Rows from block 3 of a small image denoising model, named by matrix and row number. Rows with one number belong to one channel. Each number is 500 + 40 x the weight over its row's rms, rounded and kept within 0 to 999. All counts start at 0. Numbers have three digits each.
After each channel's rows are labels from the 100 images, of 14976, where the channel reaches its highest value: "peak at" is the part of the image that holds the peak. Only what is clearly more common there than usual is listed. The data: dashed paths with two dots that lie on the same path or on different ones.
# convs0: first 3x3 conv (model.enc.1.0.convs.0.weight, 128x128x3x3, each kernel summed), inputs 0-127
# convs1: second 3x3 conv (model.enc.1.0.convs.1.weight, 128x128x3x3, transposed, each kernel summed), outputs 0-127

convs0.48:522460574404473474473442488496492466502469395429503518447534460466417551472561516475495536540460486494516471502520537541557482481438528435477434452509429451477457446552469494526537521438575475525544472506508468500486443428489448541482518558559547457545510452505434450530483518489438503544554486505456490500445486443506478522488461460421459501535442528522456508504510471503481476511456
convs1.48:475493421494538519487554502433470500523435462500493470489515519502526530542466518487364466459523490490509468489502437486462482511500447444409564408476479502498520514499528521494551405521397520494545429493468506457498469501470478506393421378479423502484452548507480455435482479502504494456494503491522507528490450537512501445479465470491523528498460487468521485500441539499493499508424
peak at: top centre; top right

convs0.121:475508507496436519566497558411460498450459511548453465470545524510482432421506481489451440476519521509503541532509471512492482457577495518454493543542514450463434427514475506483461498503513520494471463467471535444472512515519457525469497473449486593450458420477497451495488478447483510385492462540563509501536492413459555441481524575533484411464536481491565532449505502507567494472538
convs1.121:412446504502537543509515479435515489446477487435536546554510502528477450489514506469460458489481466480496509487523539499482520496478563419471502452470508406525530534598476528447511532445549511551424483521480476462516514452515475531502569456458446481521489505450498530496520502546478566420507513501530541492467431510491466539392432467467490430573430465527526425434495491491523449513438
peak at: bottom right

convs0.120:484498376523470451486548516463475477482467526418490560516525455519493537478476499501562460456528436473452487451556482402491516509534481510509466490511473448529453453548444446418485489506498442509485466552475528555528481516492497531483500475393465460489521557519460471579452501422415476534489499539548511499561462573543502462483515423489516559487473548553511500470548443484520459506513
convs1.120:527456599513490486502485481518443418539477482515505508429486459414502489512530480446465510508481566481518561562488498502503524445448539432506483485500450486450439479484498482566489519425463530453495538393538549473501516587482531468560525477515478596482450471493477537546454456546471434536519502409459467451481432526458462470518491484489494473436491448474506433474456452479464492494516
peak at: middle right

convs0.81:536507504497435505402440511445487507486406517565433462592460494510538500472418469462499514504471465519544483501472540468425520453481522486495477502513492503473457505538500510555427457475544526493500477472473543482497474486425499498512464502516514545489472405431457496489557494556531489478502511492473494582545405538450510504482487470494465525492567569487530430527528605447539427533544
convs1.81:444497508452560542534542467481474467498546502495435492548429435483420471507562499504454488594478500484505515512487542495512533530417476529539514485558435489546527481520465542488489520480414463527556511439498500507473442463536439481475465440530486496542514468524554382456503424499450471485523474517595497402489487494541538476448470499530427483488494396481485526477475480523499520467478
peak at: bottom left

convs0.61:556522583472497451499498446426495481453468523461433514511539405508431493487511509484534503458515488450580516517429511523489470477479501484445478484530468415475466434435490486501504405535499526477506431538494421506421477484483441495508441482510532500529459511505449450534476494419548550462458547478463409519505423546492454537551537492567496514516435538480511493451479466506458524540521
convs1.61:510496428551484503479482509552510498552508469465540499444452407423483557483474545505511489529435578457470556521519511433518528533491512460471488550456523538422527474511503543474558502477445415474474492551496480467487463490551538557501514498540441478490528508591465450473469456536417478510508457497469525455440514524442483486492423494495436466473555406512487441528470525425545447528470
peak at: bottom right

convs0.17:511496468465535440541545504488491473517438600548522436534496508486474531473542500506539389482409524448496529530492467447461541511523497492472438492509560553473469468443505516528427459509472516489488442470427556512461510512531485515538478450508486489373488563490473509566454483475495497486503567518543441518548465545436502478494459533597532472510562544484519496523404471537498520479533
convs1.17:535483560546493546459477479487520420454487474491498565471539437459512410494453516445445451498415504498443452432538494438543486492477539489503494515532492477513441510453518525547557412523549479489533520511488460456541517549480510463518491512472484508499576507538514514487487448507505536388468462519478473509462444470485465569491375492422453423497485497550440485495506545464503555451488
peak at: bottom right

convs0.28:497458481511543464529489506546542501471543489496533502490522539472437464470477431538538471513443513472429492554515488393499520420495533514478466534452469492526422519470464553525443545441470413473543573494530468516520483462495486468471493463531495530481554449568476384455511534477427428494471482472471500448508553444533495473483462485475473504491518533589482431565583547514551518504506
convs1.28:514496519484407528607468593465491425576429448499464530478481478510507620564436551493523523480517502470499536513490510552487551565477465491534530526490447535448554496466545492431553572477509503486458412515459483503478467482516483519523507483526516517561460490527532523468483518492526507522517496434570571477488425496538542530459496468471505519523489466453476536523463472525454474533597
peak at: bottom right; top right

convs0.52:514485539474471538492461473522488475485537442411459500605509507464469390472477498507508429477555491445455510463465497503472457402465533466485457485413518518571450478491491510498516452487430474401478492533540457477532467477453480459514480423533450458554504513482459475457524493518469456504491474438445518478485496459549467509457551434472546489424491551544499449491505528545494452547438
convs1.52:464557501528519533521472554513542410542476469495430492471475388566443516539504449593539497521504531504482522567541564522527474494553453524538495525558472469513523498445529498530489529517569466524452583544425518519452511508531537487537512488500541532497495478510511546484512536485523465557488493559536501479507534490471599465417456551539494548501542424491483528404486420501499500484558
peak at: bottom right